python train.py --dataset="simulated stained blood smears" --crop_scale_min=1 --horizontal_flip=true --encoder_width=256 --decoder_layers=12 --decoder_fused_qkv=true --decoder_positions="learned" --decoder_connector="mlp" --decoder_tie_embeddings=false --grad_clip=3.0 --steps=7400
Rows from block 8 of the image encoder, named by matrix and row number. Each number is 128 + 32 x the weight over its row's rms, rounded and kept within 0 to 255. All counts start at 0. Numbers have three digits each.
# fc1: token-mixing MLP up (encoder.blocks.8.mixer.f.fc1.weight, 128x64), inputs 0-63
fc1.0:144187080126148094123122186069173144094178162086100144132110149133101078121143149144144145113158128069145142131122102177153147131137110172091142145034129108067123177123087177110117161108104118
fc1.1:101097132109135173116113104207072142096103080135150128088088136125094138107097116135102168096136133139169112155155099155092164127135133151144123111110100125165064056181185124177146113186172174
fc1.2:121125133162144118146155073140158161187062205162099153153145095118136117159143082107128137172116167104125101091116113065137125114129131105065166070094126135146193191150139083139114128130103084
fc1.3:125172164134112083101131192103124142102096133070209102173110198121155153076131101157109123059110082129126156099130165132156138068099168100094155119083123134085141152140124167152113159104137129
fc1.4:078113147111114165124150110131063136117095065089139133159111139188172096114124083155124114153157148152125147117098145150117104144126099126188146076222104166085154084102133078168127071108145147
fc1.5:155116125122086186161045117163133041177150111118150068158121173085131132119113114155069165079179101163136143128145085161124153132123082106113093190135125145086121110147140161131147140102137124
fc1.6:093146109158152205168165133139158069172080159114132165177128110080149122161094100098098143144093162170101150084174110142148144115124088118149153048133136163144127102158177116161121127151071153
fc1.7:143140227133113136142130113098131207173078165110139165135104096167163082101124106102136095098105128132110130095113138160115176146113140095176154104188086169166127135158148074158088132110172153
fc1.8:143137156158119149156072089176160084182088151145129105110118167126121133144096092210073171091129121124231142132137084150109088175112141128150094161106161114114099130139149120095135124087163100
fc1.9:089135151135148109140129133117086154119149119159208125123122140117120147122122113148163138158085174095163029137086115180104187099190104120088121152162109123110152106083138140195163193138151126
fc1.10:159136207100098178185099103140099088203123083156109137103178077186131112144138153119180145123171178122087137135167117177097155122145158157141122188165149119135152157095101113132117133122161136
fc1.11:085169087128123127103140160068116176110125181070152163165095145114121086114156075201142140099113131052162095107107132139134119098128137117080160083081143137066153134169143112128107188118142115
fc1.12:116121115147090146130107107115151072102146067103119111069138115144112082041160138155152174076131124080077113190138143187121190105097139192164137098128102154142096120153150128163135147159145133
fc1.13:115138184129128127160181102171092173107159118136101181154151128191128096186108124125135122130101130116170127151136084182206094138133099185151159152131137088070154187093101128130158102151080135
fc1.14:152141164086147074109123130095136120119149167114063147109176054144116130095131160082149111144097115135086133138161180052124099141098141110125105143150158124133119166097046069091132102151109071
fc1.15:148173136099105124125157149118137069132139081106148100086146137120063201109100140173072140078136171116145125133140089182121171103159147136109141174085112092060132078121108186143161138115091096
fc1.16:128172152097126132179103158110092092109194090133086147158143125126094108152116207072122132128147147144051088150100099157139142098140074158134100168161115064129141144106118127060155152171136154
fc1.17:103095177125153128184138079119112128110156115169123134139158114171124152175118147085186107213099190194096149117124154090128098144146124126125163099201155104141170167080121098140100157105146145
fc1.18:118117117139109074112143160096137188091137136081142124157127163106133129103153089171087114101104048102159183107115138141162162146124158103136184159086118144077161134110120201118114071080073106
fc1.19:105181192081131119160124154180140103153122113114157149180113106163154160124082111098116084109119129182145122077148074181193101074139162108129112112120101141081126200101130134156170153107122164
fc1.20:103101160145127069132179092080102203092086122158129116115104165116152128125177122149118113150071117127121098117115164113158107121114128119138213096086141111109173138082093113078159056143074124
fc1.21:118130138115118104101110112149129187128000206122087121160109102093137082083133094131124111151088093115116120116135106057147101102124125081116115092085137141113148170124137074134117080137107107
fc1.22:123111134166121100107118101156177090128180094140178046139174151133106180159164100106116121134131069129118199089161136079156105169111188115146141132138135172172128103176157150117144139096162086
fc1.23:116163111105129139127126201122114157121088106091076164055109076152109074099123171115137116139132133146115152146108127162084128119143108154212102132142110096162075068159136109084056120153145165
fc1.24:110103099155122165109153071166118113109105149172183139150070209124150138160097092142085139115089113104175116106179099081148157125143135137091121092091136115116100109139144159183212102132079122
fc1.25:122142177170134133133152129156189101143117159139172109160172169118100202094077136129117129065062085201149177122156136102187140126108135132120157132113150116113139148150133177146143141117056096
fc1.26:118098167120113138136096132162079197136117142132182124160115155087143151147119060131126128160098119076180063133118108106138181108168075145084053170144136175178147146129118113182157130136120154
fc1.27:098189076161116135151114185081139086130180130095144137164110141132132125101139157197119131125166179115132058162094121199085147091169101140096140132116110110084102104134143120113129215120137122
fc1.28:143160153112100142109081142209123116142106095115169081110123139145070211092102132156070143076161091156184122152163123130122159152111118143131108200069122123147113149134077141130182129118108107
fc1.29:121126108128154067136150108122095166109178095082061151087129109163109099083187173083150114183129177121081150096145128130115128142094142138132172100144111134090135188109079129057122079142123096
fc1.30:129126169133106150150098100160113175111145116113144162099099072134097135150155089149143153107152090039133096109099112126095226153113134109112141179141144176149155096193159130163082160095159149
fc1.31:171140183120129093108182059138124117110207133115081192156149107183151109167142153076134106116139159136079135142090134123148136155118142140132180075192113118123116093150170110123182100151121088
fc1.32:123124126207135089137106128153154144083100184157112131120170142115147140073143110167120137096057077112196111183116152064116094106112123118133118127106156141168079187140163097110104082151145088
fc1.33:110171127084084130131133207121108148135112126076148110142126109196123154121121142133141091123129110112091177103165156154159193092151180120148162208127095131110199117114081176161103163098118119
fc1.34:116088136119134166129132108128107132165049129107112132090159070106127120111146114106117156157156161124101180126114165100073158162117131135136123095169120177206148082152145065222092088120132143
fc1.35:141172144071145095129105115125079125132127129115130130107123102167046129104132177101105105112170157140089133101131144100111125158095131121100160128088128092085166207124103160015140167087130105
fc1.36:089150098092119117076093141101134103113075102117111086115135128088111086122110119139119133117129124139157126128100103131082064159126159124186118065139072110109157066087183065057089163129174120
fc1.37:116129115139127082118104127093146094088069176080129092188124123112092114061105144153047156074148117173126107199097156144115090102096125096143154118070099097120111092105159138099136113133108086
fc1.38:140095089141134104100130108113103168115159163067088149084062154166122118109156161139132090179082116102149138082168124134057123171142184099126123125125127120067079177106078175102106120085118125
fc1.39:100105168127123134105136103168071188120050099134168064102132134199138152118103110142110129110071131089206145118167124122177084112092117152171142140103113086119138154121082112130120082136159160
fc1.40:082172080080121154178088171157133115147163104120088110111084136181120093155148126164084159140123123132144111123176055185130087133113131152165156125084130143063126171063142159083104128136116152
fc1.41:143131139139120150102148139090131140088077142113115155072106117137143087062156133140142151069102122073103134173134185163095159118100141138171157137072130144208083080178160107146122084174139090
fc1.42:087159149139120128195135153150161143111116154131114162178127080163153106125125093092145101148092109129095086128154083118186164074145108134127118131126131147126145245085094075140169120169081131
fc1.43:152164188164115140092149091144151165167067179161178121162139139124164147153090031115122110092102095111163113108135123093194104125096114127077111087106132163166158148148165091147138127118109095
fc1.44:072094103126109162138083093188140073108160060109169085134147138165099193145164118117090157117162102178132134153172136059160113126102163113108122142117100140158103115184152149167129155110144080
fc1.45:189121140098102152125144151129084118134129130133110151132132128132141117203069111136125115153194088101156151133105101148107153117204077155139054181131155105119145105074088148143151073119064170
fc1.46:160148182113107176157123159126070147107130085173158160118075154104110164165142116156100159114175145067112120105126117151066170077148106151143133159078182122184168099160157132110167128161152162
fc1.47:107151096085122153127102133169169001153133128123132091133123107149129139174099138156092156134158114155122114136162098144129090133162163127141071131133098170085159093077163136137158206090133097
fc1.48:092114114139123129104135113072140134096212144090174133122096161175119130106175135158138112089109117087143132136127190126127173122136175121077164165101131119080136142156096201191130185111134067
fc1.49:082119132084125166170075143163084086126164115157138099169111126139103154214091150133121114169133130147181096143124110131121092117198135118132097184165117083141142125103168149133149221114161133
fc1.50:117120173102141069157088176056110207129150136146159084143134149079141103139160111106139113187114143147116143065103180093124127109110104130115155110146152111128183177123135141055076130118124171
fc1.51:151097155172108136146152096178123212144110182143148165140120107147141144155117069162075143124076082118189065127130064101130170091104126118096149156110099125116109162153153160148085092163105132
fc1.52:129155080124123107124163187091122115111161121085075148081133115148110088096143185179152155132127157073135138179136132199067187101160166168153145126107108106091118094076122177133094128159117134
fc1.53:112146100142113080134134155098126117100204112095153120127116150162120151106186135167114120125148134078114144110132164130112181136111178107096214149092146160059170167129094192121114147083102071
fc1.54:205086238129117133136103044147075127116195110122170122127141153122171098101147102119140139077151121109133166122108159135138147150083120133083150165148180132115108127173171133130146106126151128
fc1.55:102112132071078191188093189111083117167168074149107131129127116198141109150130159112154093166140143163105149117147135132107100115171141135155105168189111085108151152066080118143087153126139155
fc1.56:118074122166145101135100055183184112099134149162137085164162172120135153131113099093127152105088080169169173133165130089210119154107152111151132098125111150145101115158151151143159092137123053
fc1.57:166166229096114118123070101121133108170131066136136103101153133181141133099117119089141113095139114170097171093110145147140090163072123121148156097163143137147125116150171088057122129112201136
fc1.58:069122096143131081149090081155130160063133165122152149164113186089134134117156067102125151120084130111144083111120090111181112090105131119066145069078109143104102183154158161111159111149150086
fc1.59:137095066135155139122083084162125119088129133165072156095121115114160065132151100117178161151125129090153128141116082156098077149120145131144094074135119124134076120128193083093114084155218137
fc1.60:204134157118093091079104056101105082161133109129157097115099163128167093147145139083141110098178124084080174063142118124111141148109178135074138076114138121128153131146133143109182169092168132
fc1.61:162141116094129155082118160147130155122140203102060193113124117155138107152123128169054137108135126132172141167134142102082082156102143115162146087121143117117071131156191141074067070133137119
fc1.62:145210132173108108124134163129171080147185151155088184115217095139083157165096158097180119125120126125099163146113136119146112083157140163149111142122150089189087096146128086104142140143107099
fc1.63:105114116158123106167115151139141132152030141102094114140146108113098115053146152114113119139122110179079148120142154117114092134076112132191118140112123161194136147154092048045115096110129109
fc1.64:111146127085094134158092181104055131174095078111145097087089146142103154114119143144132093159156158122126116090131108162073152072182129135129086167087145090115131133085062167090137112123108193
fc1.65:137128167152097104138108163179144105113109137150126073211139161161162186147109117128101104139133055177129130140151136089186027122109136126141113148116153124138138183104144093070145103125142094
fc1.66:093152145157117156109141066143132115112092174137168134162121156096135118145090064126116146070080115101163103129167121055194081127098129141086097077109153128138109119176169093167188159131130098
fc1.67:134103138070094212172086108162101070176113184160149145200090093115143098172087095053120136144122119146113098128155125109144126108151091117099070123131149129167142133120152122132151155133123184
fc1.68:137159154110113162181112183116111085165065171114104093184111151088128116152062116165109144126089099181127175084157099157116107115153098109185120137156161115081169111089123118120116108109100193
fc1.69:108138089158121074160152169148104151040163106119091192117167112161119152084132138135151099128064113083155124157124126124122094093124130144156114135127128118166056161130105071073104071176142132
fc1.70:140166132122122090112139159133173094138196197111098183135164128168111108131126121129124119112119090174129185129146151063131052138067135118142113092115164117105093167134163130041115115116098088
fc1.71:140136067162140111102173152112081155096158138097055157105133095149119095096153152153175082191116130064101171136110135081076117099128112137155130108131146099144112149144067045127089106145125148
fc1.72:101152110109123143190101224138106123126161121166133132157133107141112165195112150141129101188151133142145102132114112122093105075191117125104089202130150071156124178108121155084088170105135158
fc1.73:152122113138149106165082153119181115124175168162126086143161141139133116085156190086148115139099097198106165143139172066166088142093129134129161122126154104114110222081121170080122140122110093
fc1.74:136069193088097135156134085174029146124104086151132122128108170109165133147115065149115129117124150104161104115130082169148129116162120135128096158161141119073139101087124112155164058127121187
fc1.75:153151171166111098109221106107176086159155147099169125149154129137132129133134117094139098096143116137078111122127152143158187169089139171095171103127137172114150126143108146172190094151042098
fc1.76:133133147166116126154135123176142138145111185161124138185136133127173152158088053167121149124092069075223081129137069108159105141126108121123070162119137146151117181125132087129155088131122088
fc1.77:109179144050123153143081193121088148094123094116109144132085103193078122100110148118133099118162150085109167112149125141118106140143103152145144158094156106070180198116066090109109148084132142
fc1.78:118094116131106107177104166151073177135080127141081145131134095121106096119120144139119104176131119142145113130124077142065103134136111145184080170137073076162097134128128076048055087142150154
fc1.79:148097105131150108131071110164174069117155142146104114133199133108128147120128185074123098112109085188145147138154171067140101133131154111150103119163104125163052146145150193076083091155132114
fc1.80:145141201159151112137149114116119171072161057114200122089117131114127164122140112092164112138157149080093159085102125156146219114151132162112172165128159151120193132121120172164139116120103154
fc1.81:102118163116097158123116123076112106123141095113164075157127153124128124130148116141108148098131195139093165173123157142147076132088147125142163087163105121149132052140207073176138205096182124
fc1.82:139125194087105131119114215109094187136096124173191085102133126131086178159125136107143105121135087106130110117130167108134134094132137137090099190082155083170191140135100152091103171098140155
fc1.83:142082166134114137150122099147104127181088207162131124195138143106143113181103065154144091181126135143165130065112126075105103129163102083121091156162157111112170160120129106068115155090121093
fc1.84:147103121111096173164117184031060144093117154158134151152110140113139090123118132131153121136139096093078143151132143115109118116146125147089085164082163073096144151031102083130134119091103157
fc1.85:086125091195111139120127069134134075077155161093167156189106172118142101132130079168126146068105113120142132170132122123161120114091152128086102089111119141122059114169179131188163170140138093
fc1.86:138152177133101119100103144107121182152100149127133150129095143146117116147139082177102105079141119054183176079122137119140142146110171116112171148025164108110166159155104085129128176067143109
fc1.87:142164098132112139159125156131152116191143201163106159164113164123170129155143062175103138132091157100148132099166096082155113124124108096096145105105187144058136216108132111126147109113080092
fc1.88:133136156172109163105186103102129130132105118131174132132149158164165103141086117089168096080088078142112157098193123162221181090123146167128142127112110123124131107138104165185176108180087128
fc1.89:147094095133133129087105142126126179176134164106117130054123098103096125072172165125104128153122118113163088169139127130068167126146131145070129154052131103121096153129091220092115101138084101
fc1.90:143115192133118157128143087160068165132058120207153166102075156117122157184105124140139130166123207132161112109134144139086136148171116144149154105108165078171179104126129089106172115122133138
fc1.91:097068152144150132101115055159068180084083139150175101140131122124097124104114099091155140111097107137146082133122160096143084098069097126107145097092141110176129120214120107067127118165155123
fc1.92:200129123183092153097139137134156104140165148161098142160158114138154116165129110098138124127156096110104142147074134136083112147099106165153123097147147138222100073175150071070137053150139115
fc1.93:120061152105116159141117152134072157135081160136104105164124125152129104161109118171139110167119091096181107141084130095095066106145079144141079158141202070112168160075091083102098095126124141
fc1.94:107113121144139168174148120153150155184109140136082123065112100124127152189155119165095123183093153146185122080179066167083137175153175113148149149148114141132113152108114151107067064116118165
fc1.95:099144094110115119121057090147133089091178067124145058101156152133108137111127134099101172060126122142165094148171093155193106152065110130116110157128076111118111118135127166064115132143156080
fc1.96:163127145128117114089116086128139090153192145174096111129119120137194080163162105110148122141163138097120098139089126111101144147146146104109095107205105168145140085122180075173162183117188064
fc1.97:154103177149076140123136152161090126136119136141137154194147136149201132170110074146146097132148090111145170111088130104123062104116131123148104099195158150178134104169170042135110122122184129
fc1.98:108147126125121095172079115170150114156116123113146070109153125116084179073162100140108160125112120139132185086156117114124182162089162091110169163091134193097145183145121169107085119050124091
fc1.99:146142097083104167147121181104124130157084187104085134120138089084090081135090135145153137108100119080121106112154071166112198082186123140105077184122114109110146100107106168159081115142090162
fc1.100:124100060154152180146126154146171120113067228118105176150129130076127123121139141118110160165135168142124153148143133068103079137128106118121071094089156119126074123157175102130095076112134088
fc1.101:075100099172130119168136111064150109064166125102145130136093155113150077036172146153149164136115146132102115168106164148132150134115081179134189098128142128080119127094126134171160120173074111
fc1.102:101114104194157111173113073171130135043172147149141139163097176094111158115156095139123180127104126093195120149116109111163158115139120114083164147054152143125119145134152158162173124161121071
fc1.103:095180078156141140104129188147137190154086141132102173093133076148096117098130080188153144147104164071191102135098087141081139110178100138151128099110137140125134167132122064139066113128138146
fc1.104:176113195111112077108113145112122253137148190122155143149154097120093126136117121124118121147109049104129090134096132092103170105119098134091117176097118100162143150132102157088114107146077132
fc1.105:148190137095079088101092208113158121141217147121154127140129142154183132139110097129139082109115067126148144108135124107176071090127109140093081143109151116078111193110119160080146139136111133
fc1.106:107105094164169134175156079165122106077171126116077187121114163142143098088138142185103165114103162131183082193141102181109127138132116144153139104155110099085052135127141144126135081177142113
fc1.107:105126111158174103144112102127193152155065183119092119083157044095074098082153129101131192161105184183104097156129111159117126159113107132116154085090112129141108148118104107104075115139122109
fc1.108:129094131186136111164110050109113140062171157122143139134108185110161094141165085203096169107091123091192096177116138116111130144120145130084138128112148109113063159126179161126101112134158152
fc1.109:118131190139112149138149145073087147122084096127155134114091151121180124137165079165132120118142191061112167086126134164121167122153163123136198096131163137085179114101185089193139139109156153
fc1.110:106128113177148050150112087133152160045161152133116117168122161105170103103160077146108165125078109101162085157116118095159120133094120106103142063088112153146080185126168119118122081167129119
fc1.111:156146122138114085084112093132178124109147100109164080095143137172112167104161139082166124108128102089094177108158152117170193151090189132101174133071109173109143110144093170141143123089130051
fc1.112:171106188078095090115061131182094137175112174127091110140142134046122133123106116125088112159161113180137138114124105096071149139156088121111081171160164127155116105148125116093141072150073127
fc1.113:112108088134115150122135077119138066145158132082073173094136107117157049144164098139116157129161164111118124144116118143109147148124121124139097079186096157130060051197175092152095133130163120
fc1.114:081142115139147075117149101157138147092193143094061177095168115159105117117157122182119143103057130066190090171104136138135123141118160147137189099142119126081151148158140129104094143170133075
fc1.115:133128130118118118138068129130109111123227098105130130101101136071119079068146149086148135109128143157083121130099136136114170097113074103115086143176122137167059096199158157083151138177156142
fc1.116:137141131121124126138133150151171035164124117121101072102195152118093168162117178115144156142165119174071189133179124142152156135149163168136084166108110119097137114108090181121128137078091084
fc1.117:119181118081123092100093227163086175122122148132081158123149053152078118109091151115136093142122122115157101146109100136091115080173100143142107153110136082136132159125103118045090113156113122
fc1.118:130169159124149125160103135165192128172106162182138118117175117129127137162124177080185094158082129203113157080171133091137115140133159133129146123210133099148141167135155142099058171111142139
fc1.119:115103164083075169153111116128063159099104099134159124141089124162122102110139104104088154100108142084082140172185166106148153085104136191170150134080136127189103105136136094171181107163130179
fc1.120:125112214161126134142140085110117157083190100186151137074158136174126131152154170133158141122047154122166116187140166139145132146129120176147201147170151063145137124104132141133135131170131125
fc1.121:120083095167106172119165062158155026140161107124140129165140151146138120178112154106132126147164117171091175152142116129136125150140111139150121118220117138126122048135117108160157138085096086
fc1.122:084131152053152103121141157129081187113089114127115114080110093119043110148093170077120131146104162159120098110146092166103143122128134144145158093104097067110154075099119147086093117174090167
fc1.123:142174142129116159118153115139133126170138109158057189120183050193123077185128095089155100151155185114091147127126106168147132137142115175189114110150110118150133122127095050144146117128110115
fc1.124:137102116090107157129064115123157081139148188122141130169117157164110121120132147117074146073138086155118173153180180050148138130106158090094094142072114110124095164140144170164128168091119066
fc1.125:135143133142143145146162191090136154168150176074092171112170103166151076105153186106165113158164120155082209128118158084102132118113127168124123149163146097110149166128117143151046141100094136
fc1.126:147154159160151110097146091093143153175075114153194082123135149118176184156146098119139093160122140075118091071123131081177134111142121125057148120106148128127204178122091114105137153067128121
fc1.127:087131118165132132162127069178182042114144101147122117154094177153162145156111113172087136091107139169169109160174079167190095127126177113158133107131090136120078153103157145171159129135115103